{"horizontal_flip": false, "encoder_head_dim": 32, "encoder_parallel_block": false, "encoder_dropout": 0.05, "encoder_patch_size": [8, 8], "encoder_width": 384, "decoder_width": 256, "residual_init": "none", "precondition_frequency": 25, "batch_size": 128, "epochs": 34.4, "decay_fraction": 0.2}
Rows from block 2 of the encoder, named by matrix and row number. Rows with one number belong to one neuron. Each number is 500 + 25 x the weight over its row's rms, rounded and kept within 0 to 999. All counts start at 0. Numbers have three digits each. After the name is the row's rms in percent of the matrix's.
# fc1: MLP up (encoder.blocks.2.mlp.fc1.weight, 768x384), inputs 256-319
# fc2: MLP down (encoder.blocks.2.mlp.fc2.weight, 384x768, transposed), outputs 256-319
fc1.427 096:452460499503467507528491479536487523496504526474507476528502521553478504503526520520486467528524455508458514484487531462475466462503459521460539506494536509506526531523498492479537485506462521
fc2.427 104:538538492533565454510504504472486529484518484509514496455524542499494568483478492530496476521508516496543524502517490479534484537504542516535509534503517506499510509473520506501526484524490482
fc1.428 103:495545465456504511462492506478515452497504491511522512458519537498537471509450470509519491476507458507499503476473531507525507526504531473517484490489545528511515479499471487522498489503511516
fc2.428 103:497480494606487507506487444460522512504502495473519490401458498514496482498459497485487504530506503521487524506520515483491511494475454491475517506440468477499491499500519571471500490476469464
fc1.429 107:506508489539482479467477499500518573497495507466487465508464471474504498524552477495495462521504451504507513492515495504526452458497480494494510464509498485544471515436468512518497492459439498
fc2.429 109:466501485493515509496518482506496467531479475489531530526491482505508484464470485525486522500442496516507457532551500478525516532529539504527532488484501493491511524506522448486511493487496483
fc1.430 098:543479454438472461482511461482505455472504490487519483553516505435501496544542487517518498493463528491538482528462483515525479518496528529506471519504496429516471480498528472476553498541491466
fc2.430 089:526540485492498513501503477517498495521527481464477521418520532544519527493480505530501494463483507491494497482525541527525511514508507521483480481480489494471530487499527517521484506532526511
fc1.431 110:566549475488519471457464488499493492519508536498471496532542546454512494477532508473528520501511506481461484462481504490465492475476492537528528532560525487518514507522483449471500460516502489
fc2.431 119:511545503496473479490492515498482435465461509477526498479491488507484540514517519485456500476512473535515485505530552504503504508503526441508490529492504512522436505501433504532511522464469443
fc1.432 098:484500510484511480486497533526514490460566509529485503554517480472492497509471533489499515467512480494513500508523492492544502494510502504505521475486509492469538503531521534503518511477531467
fc2.432 091:475497528546538523471505495530507504487513441489489470521473528524521516514560482469483453450491482491547517526494513515484525517485508517504486526476483512514499474524504511548504501481516536
fc1.433 089:452479463517492527538493510514506533525503487453481500515502506506488501536469480524495440494530515495501477486489454534513523514513523522474490479492449489496516459487459500572501468458484502
fc2.433 093:490505543524549506539515479504470516475501491498467514456506526502483512496512534500461499514535462504447457507525517473505501484527506492478474538519479488510469475476478446489510479460526498
fc1.434 085:523506554482525504517477477486527522488585490560512531502451490536517503482483513523474503494477499514505517531496538492494474507481543489495488471506504497453493484503531488429493499479475474
fc2.434 087:509537492530467499498549463495468514515468523490508498485497483540481547543543526498529513520544551492524471458475498489494465499485438482523532557466511499533492506495505498487506523515537473
fc1.435 095:486489507474522501459503472505569501514507520552511527503507540494509530493498462505478487493491519544485505519516464507535514525472477500477518481540482445549490516493511477516486427452478527
fc2.435 092:513513496511491473515542489507502502480490469486512492420527430477516491468495519529467485458519500513488497508528543469514498467527531532505475448505465516469554510484488508544480562475532480
fc1.436 094:478488522489488531531516472498451461498474479468457509550475480462458464512495449504518512526496485488457480522481507490530524487544543471519501480504489524498507533508433499467511534494487528
fc2.436 097:445495482547510513535479496500521529472539505471510487421498515504479542502504492485481512505520528492530546519505452488504502482455508525517517519501507539517490512528507523491543482490491481
fc1.437 106:544519476458504511528449500538489424529466518550519484500465462460496522474500483482494494487527494444486538489493492547478501491501537493506561469504472492493530505552527510528515491530495511
fc2.437 096:468455529522480506468535491495471487536496495486523457417531519467494506514466527512527542506510519490506560477497488448490491523520497502476495485515524578530534501451526489501450505476498439
fc1.438 111:519483551506500500483502461500442533466499474447506475535519518489446488500516540523508422518514483458529506468482464518512483438487476537461497477483481450477513533482514508496478521489511514
fc2.438 102:510476533554532479494483490491468487512507535480532481534488505505520533490508478522493523472479499533488514508501499495480549483454504479500501429526518497509550486511554509500545512542538513
fc1.439 097:462470486469517487452535540527509480527490480488516524548497456485513515499484474538470530475492523478558511473498496509563467447515522537518485523499481518507489448515489477501478530503512513
fc2.439 097:523487482507463512507520517504483494490472533493490539443510493522482511471462519477492539489498512496482478485492499517455523507483516513473530451453550494510479513527516514487547495480485475
fc1.440 109:513574478478515470501529495520514473506491509491520514519468487494516453463486494469551536540478493513500473498476469517500522505488500461506449483508493526511495496495483557509542515506487476
fc2.440 119:436486508517507458496436496508470516535502511511510518478441501566512522490487481504556523508537480431526530537510529491498483532492485581517527490474507474505510524511481480506463489479543528
fc1.441 113:526533456546503528467501494501511498541533544518471525502478488522523521497505555508512545451511536515472495475515493491490532478522502486486480492492473487534525504515510463509531547468466504
fc2.441 118:519500516475524493475495502548480524535525464534509449475472483514508506530531499505451488496524479504505480516466479504466491519521494463509479518521525504507475500457528457518481450495472503
fc1.442 092:534501550478488505466455490471514524476498513514469504496489488524503491474504520493514543504475539479522484516512488506495562497513500548494467516483528506539517463480519497537518531494524537
fc2.442 094:482499538479520488535506491525518458529460524492509486529490505511514501515460519519521513530529467528481523518485471446500519514482499486488489514485527525472491508540524553509492547490490511
fc1.443 101:510540462558536508520518475509574540525545475513543506486471521482501482500477494493518488488549522499497501523505499543516481518518522501486522516516505471522542533469501515524557531481485530
fc2.443 098:470512500482502459480520512522511525454498492505474469572483462536498520499505462465447513490503536526486512512501515501503462513489509457509513481463488472505504452509485498515496482489507481
fc1.444 094:510528464530482488480503525519508472540484467474474497544494467460499467461459477478466506484504513473461475541472492526491533460540497521497531479463518532512502501482546468530518485496478504
fc2.444 100:508491542472546536537514452483489532515499552458492456522510526487469527565486508511515529530525493495520498503504529457497508452484468487546474478458534462501468508507526460456518508502513508
fc1.445 105:490482521509502524486517498484486480492488519501510505537505529523501516550526481499488498482503488450468540480532511516510531509495435475521510508517451510517545488480528504552468527501547524
fc2.445 091:522479505483493517500495543511479485519459519451523483619493495539561492507489488494521523481535510529507529532479496508524466520465482489487550486522474544490489479481510499473480535501489494
fc1.446 109:496485477506502558483552508460521499495491519469498498513535508470542513562507515469502515495468502506463530502578525517471523515516478489493488484536473500506481498548536464489504516517524446
fc2.446 092:503514466559535521500520449512528474494468505507517506608471481526472472495516491491526532474501498533518501526465521492477520533482536483520452485486496468520518483483505475484495534495513489
fc1.447 110:457524528452537457524516503494520545520529458505484527520529500486493502511545472508521522457526532521482525478506488493546503506474522497537485498477569492477532488501484502479485502539448524
fc2.447 098:493477452505458500511498485485519503477490517501535529514485542504492484501501486528470490515506503491527541506526493466526480485452513521510508471529507499550500478474506503507452516524520489
fc1.448 088:494516496503522542501471475474493512496512508467521504480525511550451523504505525491563516522478514509461511466525468483543455481509470506512498523515486485469494508514513499469481500489515517
fc2.448 083:521478522512510483496493490518504524528517521475508493443501430491499461522506480493479488521515490501536487530498479480499517538502490516509507488475507474519538544507518488530487506502495481
fc1.449 063:514534487458517497498499510491507506460511523467453524553460487481510503523488471498512471472487535447522468478511480469472474517488479560522508544500521484525467492533532499505491513499481511
fc2.449 049:464537523452510516488483497497477497473491517489514516702483490502492524493511477487535522513499495499497499497532514469494488498481503527495513534490504461492483478494525508517493516501484503
fc1.450 099:489543505480536512495500489542517523507517526512503496483534465533535499535484513490499490487520560517498531526461468519495517503463475473493460480491485515505525534529554556493531488468471486
fc2.450 106:498491537482471469455521497495504508521491479485518500470497504483476537491515473543556497491445513494481480485508476450518508536489540492504514491504512512504505550484522466496517488515462451
fc1.451 114:493480488507485513484562521465534503511463517508486554491496512534477509539495482532461567514494492508463561493496454521499472516549492496513488532528498525551466506529526429476505462470491476
fc2.451 126:501530488493464538520523505592501476488499497498456493513545454482496513543529502488511451498494503539497470499463521468487526491486499499500448462502523492479523517504488509506547547552489514
fc1.452 087:525454504513482505490482449491488514481526550502502453493528520498508511493491462528533544510481477487486510481513491492514510512517515501444482520462495471509580516493529502540486510498513532
fc2.452 098:499492553509497474511483498521560482487497495466508504465490501489524550492484511499500514490499567483532484494527482484515481490454504471513492517502501481521542538505523504556471502493505485
fc1.453 103:461506512487448511534489488517518461494491491472471494581527478528458497480470514462507478531472502487468473504486454522472469481506489532525443497509496542480481500507475485491481479506527471
fc2.453 103:558484533515501554491516501502506495552495547514513489460504482507502512546516535521502444499526494517483511513496539487503492486468501462491524476475487445499480487485501522535505491509465517
fc1.454 085:471489505497557530466499500493494539477518556495475539481479476548477483500506494483516484493505504520474468499501496448513448507481463492520482574503513506472546495512537521473472493521535515
fc2.454 094:494477517513489499518541481526515515494473520505520461418500513460494509534529515552510504543522477499488533522499500470506536495513508488455476458521508473523487541460484451504514503477468456
fc1.455 092:504475513476480532527508534499513499527519541509475504513499489543475523466524527499516509508475474516493496474497521503515513512478468514512460494490473489495508480480495487481503458498479517
fc2.455 093:476494468521498512478490455511545495443537466485531520392487498502525469526498477524483511496493492502503502524528472492523463488483521460448490496473553498452503497491499506484505518509505518
fc1.456 102:459464476479543480504463503490529547482502496454449485491472527495492520475499495569472473477515508445552487487503511485528510488531522527496470541505480458501482466463529496495510502505509481
fc2.456 101:461504562519510482555455493547499513522456469518495529518522491475506475487473514531481502555516488469538474552507516467494516528506498563500486504520502483481480521453478545538483454502478556
fc1.457 100:478525514480463524459492516518531546483501501543476486568466467520446545515458491516517493510509467508485497521491493512476507501528502512520538518555419517465478458469472478544505448459512467
fc2.457 096:486523479550500470479473480492509508518464526517536535496479517508471455478512501510481487531545529490503502512475502512503506529481511502484501474513477521532483488474520487465465512515510546
fc1.458 103:486492495508506480520430547519517450521481483494494485523582516491534512484471522477481515482490521473513495484498513536429490554511464512516464503533467487501520530494476498473497467511504484
fc2.458 097:481521466504523533501522494482498493468509505442491526325473483521476522513518500521484494465480492520514494486561537496480529540501552513488468466467510474512486502492484499557504513477507492
fc1.459 111:496489536492520468505527498518477543486529537489519511517515488460502524485506504484518501515473586482452508494445475495487523488487557492527465495512454507532482468519515491495502489518488468
fc2.459 111:494502460462496499508491443486512478502510480482489531518500506490530515494549469473476517487508515507543524548490511483507511520456421524485477529469483497485509475502525542488535536505516476
fc1.460 098:464470521523461519488491473463484488525530461468491533524481515452501502455502516484465504481503496516461497507483468497486467483473506485492502507508455523521515496485407508508491509511503489
fc2.460 093:552517486498482457506466519502529516510465486500477517580469484512504483556533482497514482498550519488528519486514533505462513518495468519484481464525524527498478492513540518491471500504541446
fc1.461 096:502461467514510466484496521457519492538422481450527478470528521525496474524501502459502520529490503493520513480479505487493530534523491492516467512504501488501530515506495489465502553482488480
fc2.461 093:494518496511482525531542481533499517494548503529466529411487519517515530477506514531506532458496489470518449492537462521504471455500490496511504513545521527474472490493502525511500502529529510
fc1.462 106:521495501494510548525510515492519536507476516498521508482483546525507496475516499495512502489498496476538507480551473544561462481462459485495504505493521485470513506491489515444540554515529484
fc2.462 124:485502517486483460495532511486492490499523493514495503522510481527467519500501515515458498513445502529487506506464492496540554482501524469504510531502533455521530512553530494501504538511493466
fc1.463 094:513497500486493489528467504485510496499496473486502494555512528442488456442541515537483474498510502471523494487475491478492519547524530538529517498483514538483524505460477492487484496512495485
fc2.463 095:469508537490540532530519522474503431496486495504464507534539505510491469496487516536511510502523524510481482479495513512512510518509517481483521483503517431472495501504526512524494479523501433
fc1.464 089:505560514492479463500477480508509510497530492488491492488485497515538466522431483503481516472484506524501495520485478498529518494486497508518525491462526516491502531507508502515479473500513524
fc2.464 101:512520521505529491508539481508516496459495541483491527467521489424490511479500510507539490523518491481483470512485551453534492493538508533500485487500453493545479503470506431519513527492545481
fc1.465 119:486482456489437483487497524462524452519498543510502479488493478496546504471478558483486519449512515513501470489510502479492499526514465546524513515477549526474476507501506500485501465471503502
fc2.465 119:490484507517515516485543512476512552499532517503521502500511466499513526511501512523506533474521541554490479463483520461497490501516506502470490449516443477486523520506471535505496473563478484
fc1.466 111:475537523485473476511461483449480527514511498535491497505501506512515508524529476470492535547512558449490558486523485521545513515487471490492502504540508484520523450499521472505494527464506519
fc2.466 103:548521468475526559484498510485535529478502498498465496467462502480531495475508509547489514496500508472475497522491516508475500449499476461477464499486513528515482488523517495465498485513497491
fc1.467 106:528446503472460452480509499516520508510487486503488498535498496496470533511481505488497552500448554500496489504509528475505522532487564499523482490481473482486488494464470500541507514462497488
fc2.467 104:506541507529497487484505499486511511479500475479513514356478498500523536434503497556497480481502502526513527482517528506441506469503460512488459490494494527518462523460504491489479510528515506
fc1.468 083:462471483454459469476517519519488517502509464504521532581515455494534500472482505499490501507470453539495496514526503490513472461489496519482514532487478514518470435521525478486497479507533516
fc2.468 083:519521487511508513498541549488546510476473533512478493407520499515490486489463518495448547485491501479500457505483494536469517492501506488505507470486531479486531490493481529538497516507497484
fc1.469 113:492516460460498471442450505528492483516494490493499503530497502478522511473483539507523512475534520462516521492493537498520490543525509488476497500525502579474537547508535482456530503481493496
fc2.469 110:500522421507528547517480501492499476513525518472513521531478503523478486528498488499476564522465527516495505470489460489482494493527529486492527541471471497502515482482498505523472464479482483
fc1.470 110:495492524490533517501494503492538519505489520512503533522483492481504533474446485518516497530468445498486508476496503512550488510521500501530522479486542523528525489548549505525443447493520505
fc2.470 117:501464516514498482515544491474519522484499477483485525502495540545496524485491511486555502509505506460508489523491487500449453515478536488512518540491524553495450512531486464528523514482476511
fc1.471 105:544427487450462494509512484475498464479488471488492554531493476488459505499523499502474472506500531472529532494482537533498516503437539472508468509490529496511514426514493455468485512509517476
fc2.471 105:508595474521511479500541472532507511481491468469500518435513531531526490503477513514525526483513464514501480501531527461511474520495486508508483453499498503514504457493517541505509491527530527
fc1.472 096:496505443511458484463493502493520458494484506476476488498500540469515482487517505488503530472486529473536482462502491479492482480525496507543478467456528552467500468480488519545501471491518486
fc2.472 104:471472527456501497499551490446511524502498508501515449462526475524532539513521541521508521496545498485511465489483457507494533445492457528501516517501481465487491470488523460504517536525495495
fc1.473 095:483474491503508539501501502467500485483492503465517467539472533502490515503513450484490502563511497526520502479508509485495470524505528509521517508465555482513507448494489507476511498491483497
fc2.473 094:510483492489504505498505514502442509511481501532518523416512512495502481497534511492450444481516484530510524536473521497523506479500510469472495494518539492503458491487473475465468483533524487
fc1.474 090:497509458523471523566500511493460471489530539498497493512476508530477484503487482482473516495479510479514533506506527537470514497455488542517495491428558529486490465509503509488465508522522511
fc2.474 100:520495519476503463514493526491517508477503474473490465499513523491493469520461520520522507457502506514498447475480485439525537465529475520507495439468533498512497542448535541511525495476502466
fc1.475 111:448475516492512525508492465461500556496487527538507478488496550508522518499493483527539501517512502477493508500495475511486485510494523513520480493515480492512494457486513441481504507513546504
fc2.475 107:493510543508525530526541491516501515494449484506523556542552466523488508499477498504494495481502462490510537496496478506485532502552473511478480493492477507450480523458525495537503486519472515
fc1.476 101:488495530537473489518444521515506482522493493506472529497537483532472517487472467513565517471472564501513485463510518494454509516516430525525474510474499522465502526537491489494504463537473428
fc2.476 100:538528478498510488496545497460497520492490527472534528499491499478484509483473505517514510471540515451518516499467496478523480550475490476481474581523489490470470478508519492516487526491528482
fc1.477 091:466497489497502487493483506501526473503463486472489517520541531503523532506473512521482527503496510461510535521497524499471470503512481485496508485506508477482492492471497466477460499547502494
fc2.477 091:501525472517526542535510533498476500490514527433494516336500481522486519528516488522483498505495482511508493511499526498489519530491544479470500498495528457527497470480520520545504487490499515
fc1.478 091:488476523490526460518490492522532526492487475475546532532495517489521486460455466492527460463548558510496530515490440534510482505489470493505476528470493464480499479454532475520548485487543463
fc2.478 080:509518500509520498481504511470503446481480477544534512585483471519502523487468474494514475501498497494505515546543500536521503496461484504481502515468523451482501485508491487525486495527501472
fc1.479 109:493497521481505519523491509505511497519480524479489531534483503507493486510524487497541473495477505476508472524503452514511520514516443509538514550515526466499476486530484526523513476524482526
fc2.479 093:471511495517518506517508505511513501528509478512514512544493508523547521510511478465522473502500427452471501526497493436487487488498513500510500495505541492489503524532494470525492511506491488
fc1.480 094:470556484485505451476501514497507497489514538508472527515431532518503482480482502517455505503496499461526543486481483510521467493490493472506509485501503519500470499488487539496518483492510505
fc2.480 090:503498502501534496500487446492531489483502481469494493535501524514510485563483480527502494477467462514469510522510506478538476484483517463509516444481558502469495538498516479495519489513502558
fc1.481 099:488534511503522475465459488494519484471491497493500486511464514503511501483489480509531531499510466484514458525451476526511494496495513483503504526527513443482528495470521473546487476519478530
fc2.481 092:495537521505477529509522505482517496509489464524474503496436451570525553529528483513509515513507524499482499520487504490473493500516543530475460519511440500491492506520477496533529525461484509
fc1.482 095:481460488499520533500478442477513452496499590502516448505482503503546519527478487455517498482494497478517474462493487519504463503480463523512488473483476533512495466520517475514511460483487483
fc2.482 082:510506497483506496505505483523492476520491459529476504578533530539466460433515467547456497500508519524546527503491490515480533533511488531487500454492509487534491518496507503495469493516508519
fc1.483 109:515484513480470519527518522514497490483483450447488518515483477520480521459524523467472512507514456518508489503522488527482536475505491508481493534498497495491479484502499485465536489515487457
fc2.483 113:510465504495493525486470495500523464487486511523493508480457450492477542511501488522518491512477477492451523514509499508491489465462487507517458478495488507527524465466504516515585504511506516
fc1.484 094:508512537522477538459481491423473500570495500488461474518474501561503487492462481528507486500494530506509520487546480511495462513451505487477479515486540521522481491489464497460519520511500528
fc2.484 091:495470492525462517493524520499509484489474498450521512404486527495468529507547485442486536510522492541497480497465544486489542514525488469518490548496483536515453521485514505526493526470532513
fc1.485 086:546536503497470495517484532481461524515500507491472514500481493519504441497481480497526505470466520522491436498477508537533490501463512459491501459473547480458492511498488541518503531498492540
fc2.485 093:510487531504490475508485516465524460482529465483511494485540505521498485513529506541480500489495520522530543497529485507471520481536448502520486529501490527510520531495507524483461498559521483
fc1.486 112:477483462477484536466471486477518489528491537488516505531475496454546502502542486475497492479483544480487505521517424506502471472530506492514474494509505533532505512512486480501545494505538479
fc2.486 117:531522528509470457513512498488489494483527541510488477515496508498555538534504493481522479500482487450488503518508490512488481494451505486495458505496475478495534541465525506495477483484510483
fc1.487 093:508537483528472462419531475505511476470482540493504454510498539496538506484489509568540495493474519479491496489539490478452543491496515485508498525473481483504561500495500463518481517486494535
fc2.487 097:469484568521535493510493499516534509493509467510532507370476483464481524473506523465471497492475502505504517519474512513496479465506475493505518526533494504545523523511480516506480480521484494
fc1.488 107:551501471463485458477458449501556501515495540510546472532496528511469506514543491488524483503533487504506492497544478475553463513492489543509550521474511514518477498517481541505489509517495533
fc2.488 105:501479471513531533510461522514498495498450474520519485468517463497499516483498501496501508486492516442514491510479493524558489512509503511467494487503512497443485474492519497512532488506494505
fc1.489 106:464469500510535473520468532535498484493488546464495485532549504486466449499518473489533442498493469510526499474433491465458489524521462505527471489532520522484498485500492551484531429524448465
fc2.489 116:522504536464484471487488494487482463468493496494523509496509466482542510510475493499545471487433534575531440493544458507514475494481463487542488543520490522503479529516514485545510465546517465
fc1.490 108:485497495519534483499509478510526545477513508540548486536521511533527525518516499495520507475538525489533500531487526508481495479509483492474496465475543494459472504506503465532522524500522509
fc2.490 093:518486516513475469501523490468461476470480494482528484591529504538531510504525501504485506470479510498543508454487517483507527548537502475452487483469511464531469506468457499465465469497497460
fc1.491 096:518511536493473453499489470535525484467486486494480484553451462564510483497464497512507498495480481476505466437497505505524465495497489510517426511507438532488474472512458429498499476442505500
fc2.491 093:482518483526503484480488481446526515555510506518503509468506511508464495521537495527483467527528532522484510555452497510487533510519443512489513489543485492513531477493534538494448501524524537
fc1.492 099:480544463485461527491493503473515466484482491517543471504484504504536536483486546537473523504512522501480505442525517484487495484500465497486512475495471478493463525448507437492504494529505507
fc2.492 109:507495489509444518534542497546524502524504455489488476470515486499532468486493500481491517475498456563497485493495496505499488519510539474482483478460500510479504524492511498448520499494494503
fc1.493 072:480460551541491539491478504499512472497518530444461554514480519509453504449492503524503505499493469470508497478508474526535486476459485516507501488484502497530477485480484513472457502502478482
fc2.493 084:516480464497505518486484505482513502468483470501514454317512513511509503507516484497424468498480494532524549483502491486490472471501507484501496517489469520488518493517478469498523498483518490
fc1.494 100:519516488458486470450430511545508483490525524572447543493496527462466472452475523499530493489484534535478458484502519532514508509447502485517544501531503516490533506557526478477531472557496514
fc2.494 102:520514490488536501528487481500504486517483509502518502472503511487524499467460486487536538525496500456520537494463491511471474523539493446492534542541522510498477521518482505514480494460467454
fc1.495 085:531491476487467510501497499511479511473560511473474464532492519553445481479509485498474500496503489460497488499470516484483556523529482523467490499503506492499505462501448481517510481486506465
fc2.495 078:487514465479545453532553490510486480522485500534481484512479540518482492493480465483494484519498523480513483479458502544503504491514498496494487542496535463526512529466472460547511506486468523
fc1.496 127:519527485525510531460522508523481498522513513532487510510494495507538484544510512508515501487534487482499468462508490501488534528497444485447464506504459503507480535476537464492510477474481507
fc2.496 118:516502489471476489488499530530517516521478511487506531469519499532475544513506510496414464480489527496533485577478518503519459499509534496488492465499540530509511469486505550543514466507488507
fc1.497 101:535492480486503533496503501474472523555531501514493496505462540494506479555496511498529527504506509501496493453530463540499489491510499542512517525511487465450487501467505453506539480528476481
fc2.497 105:502528486473491505454496521524522514506475505509497520484509496480507558488512496502437474506473511525534518556487554486528494478503499494482495484489522526504501443480523530483529499485463505
fc1.498 084:470502497526513514492496480521550524431571513479482483499524496482508478494547477536493471501489488551485527516516490477446473448493484518499558520479517530462505488502493493532480504515503485
fc2.498 088:544518485503476493494512502480534484496418480512506532344497471512473507472475516491501528486490509468520483503489500530553475509490497467467492474479523461576498559477491510483520511482501477
fc1.499 103:472495501497489493479463484449535470474528483458517502539511471502468470496496482480468491512484551526524507549492516549488454488494469507475480484479505491501539518517526569524481509499535537
fc2.499 092:476489455509549520468497538532489506512476510460511491489497473501530465529511514490508492471492506543542465479492524453518491522497513466474512532463496438498502487511500491495540502474495486
fc1.500 112:490549491507462503478513494492527495505518514493447508521474484480485529549500530503545497485511519485449504484520480513515526438509497507539487478508515525521529513515491475523504556497498509
fc2.500 109:470490523486525472472486473521496507512495489519489463546508484512481494492486541498478491475519453479515487516469486505465513545511497450500486521543512469507475524498541482486509482488496514
fc1.501 093:503474527529492477512494485486477477550521467488489506507492485461531529513515523475465480534489474518529485487530517479497497506527517496465477525474476504498519497523474483521489533481516493
fc2.501 095:538513506501504497482470498509478442460450533471528527460470491523490523483518480513525469497496502481467513492524493524461499461495514518519517534485543529513489516490508474520537478497536491
fc1.502 088:480529488497512491469502513540486516492497494537502540502458451483475510497524492485452541499500484545516522483495468497493507506497539463448538469500466497513525481488495536508505485470490555
fc2.502 091:553480491542484544534515481465472535524477462505536432456516498491488485478492489511483475461516503546516487539492535480494496445520497487484486524491511463484511519492479493532508488521513447
fc1.503 081:498482473511520524487473479511524516494470478474532481526531516506459519541519502482476468474477507481547502475492485515495454455463494499518500511453544516461498541544516469496524492500491509
fc2.503 092:441473513521475493473533478480495514504495492500539498431439532510472475483532449458471517502527552515546507472499488513525509532499447486458501550502529499467450513477469490443482541476517537
fc1.504 084:492492530492481514469478515487454497441546586489503477510492534517486525482483476516537520558496466485468472472553494472518483493511478536514533490488499489458534541498487451495497485482476533
fc2.504 095:538506513525529493542476447473516481536503499469491486450496500458522523526493497537477497486485520504489464527475455488543502494485507505488520475463494469575516545509518481497484505496513510
fc1.505 091:477448509526467497531485513465487517502541537501477465517473468455494546492484465564502506524516479538486516468514506503511503478483492500501485523499524518537494500517533495466513491478508477
fc2.505 093:529465496498462515526530525500530540490507487506480506418564503480492494509524499516494515492529512527525537499495478499463523439482506484506477492486498494485520444530465522510467495515486486
fc1.506 094:500500517446512501474508503579520493500444495519490522537453470455486537476560478546438486527484449487524499494495496542530455516505473522506493535506515486535532462477503467515503481500487509
fc2.506 104:472502515507525465494505511469489480542482490462479483422493500471497480530477511460515502533514456494533503478502498529467487489479509462494495514514534529481522537541522511517495511485538484
fc1.507 098:514470505512470564494527486496513508506476527529544531500505558509523492488522484460493486530528475445538513478542496551529481457500430505474512495469552491466525509488454516460502529495543497
fc2.507 119:486466510455489466532491486421476478503479508464513474432493473501470476493514510535471507505458475485483491475475497469527533492493496480519530506477500429527525506490514476491494503509503497
fc1.508 086:488480491485520488483498516499437527502494471476488496559531516494503498499519534480427503523503482506532479504454522467530470531497513477510489547470513478498468488525505484483546481446511497
fc2.508 089:496445496518460494505518548490545509491460526541513512360455470503482505488500520536517510461479523506472531516498510572476489491515494503505512503526521504501525471423500501500496500494490494
fc1.509 097:504482463495526494485520496491498530488515524542527450508509516541437513471489502546536493486490493519479474550502523517502489494460475498491466535485534487541516496509472498486536494487530503
fc2.509 091:499492508537458527531491524509491485562555500499496507413493475501490493486486504454489515521519523508474521479502496522463501502527535513514489504518493524513530525528522479509458482466471475
fc1.510 103:495454450511465487504488505440465450522538470500515457520474528490524486498502509476552501528490476543512494459498496491508459499508512508502477521494533543532510511495505509532538495472491543
fc2.510 110:485531497546501494476562499539492519493497463487497469516506519517520535480534516495469500513496470526519515462487487486482508529536505518466490505506497521457532495481501496453481486499488510
fc1.511 099:505522461514491528504462507471478477521522517521470517526493485527496487491519518516533515541487496506487510515506476473479519473484490505468561495522487510523496537445502534492514497485502534
fc2.511 105:517512471509506527489554508498508444544517534514472493507501520509441541481492482529477491512461530523514554506519493493468499513500517485489535517535493468512520445457458504464486487467482492
fc1.512 108:482478478540503499505529504457492491496499528560500484523523467472487502490468511502481486477530507506501541521495477498486466544487487528503496484484526486521534472550490457473525461490480465
fc2.512 107:509489524507476457537506518462500500497505458506504490458497458545513514523492552491528541503499505492490503488479520521482522485502517516507457497517519500500514535486537458457490474490495487
fc1.513 107:508512506525498508484496536484481496481477489438507529533497460508476474483493515506533477520524516513500502478527481513538480476435459483503523489490478516475505516491515493483463540516510505
fc2.513 081:472499472503481478482510507512486570489499511477506449558490523514514466482505514515502465494492550503511481510520498524434504466487494574512494536511501497511523490479502514524514484489513513
fc1.514 089:543536510455533511514523544526498477576505537492500474519528513481528488462519507478539482507466503490511485481490511475474478519495520498500515536518495547499498482474487487489545508505523472
fc2.514 093:483521488547495491503500481503487466505549507475537511515499475470454493473517489534493501491437504503511515479507531495496538520499476524542525494508499496532456482529510522503496508532497558
fc1.515 103:488513499495494471484517470508554535492506517487497521575502491456479538525543505434532539471481541445494447548524545544506518501518470531528522521526479545466502478467485501532508462518512499
fc2.515 098:515519505496501461495505513510482500498454541510528510543479522490510498522501505476524523525536519541524511531480485476547492538459509478481533495488506491470494479471481502490491549505494499
fc1.516 103:482496495482493554550499510524474507515462521488505500511486494478466494504532501523521503488489471489530550471461473492497518488546531512476470498484475503484477459462476490559546433498523481
fc2.516 109:526499548498531462504450509504489472552524542478488529528485474474526488477472466511467464494450515502521484502472543511477499517487520511493493526537470472483483497554537521481497461503500475
fc1.517 104:484508507512513460481479486547526494543524462526513555539505451515515490512480483529506519527493493489520522539494472483512468443470504520480524509493488515508461476497508500520507543518508480
fc2.517 105:512507464482505559531485509481506498476525500522496486525511500528472500479470484554448515480501533471514486494475478570464487516484494535492477496490533493461515543507517543499546525487497498
fc1.518 091:527478499504478501496454469509528493522497480530505537525476506510526485460509482524557500528499525502492484459510457545520476520487486500488539524505526551491497493518478482480495501518533523
fc2.518 091:505488493497549510508566494528525504525505456491471529427489456524469516526504507477508509484546507482470558474489545455473483477503509477496503485526497510522458489492538531494505494518481534
fc1.519 080:520480477467482499524461521478530447481498521511490488491468513546469503495505496501495508468476487478517518477529542456485491498458501503524474507458492471465490518496529528503469507492520498
fc2.519 076:503500494516481518503507487532487512485530538452513496376497455501497503515480495529452492509497501503502536507509431505497459448539493489485483526538516465478493494534479483501525490490527525
fc1.520 107:470479517534488517520534507499496521502470515481490483522527537530477480531448497479507516530496454529500497510511503495489465512525475525478437511453525468538477480519480504515549481481485510
fc2.520 110:524540487474497473467472522502514490491536507517497507492480491513532466541528512431542505501488512477500503487530461505470495502527507504494475534503490528516485495483534487481482476488523476
fc1.521 096:527529516527477491456486474536514425504483509518505486500527502495505462525532564498522524522481531498516450527524451513488467516502490502496479487492468466494464537463519547485553477522492490
fc2.521 093:472521523486484471520520481509502503500510488426473510465492521530489494490558495511534522482493498513488509480438495512535563449507486498465483486490486537513516478505490432499450502509511492
fc1.522 097:489494509512535513481491517476519471498461504556508526499506474486513559474503483510463485532478498496511518511515487499524458543497465521496457461477498494530514494499476503505492519475488515
fc2.522 104:462446434484506489530485498521475472483496485474506485440525495513485474479513482506528510520522491529496501462483510556477500490536501497483509511487508492487497499465538497477543527474472471
fc1.523 095:526509522494474450449526498483481491541552505503513497563493500512489513458489522515505491510493494556471452478491499525492488525496483531507462505501496494506477489489442476503504493458474512
fc2.523 096:519550483508533472502550471531514487514509500478485509492501521521480446485496458512459460503519484516487480453496516499505523517474489505481529505468512530512463518476527524485543454518461480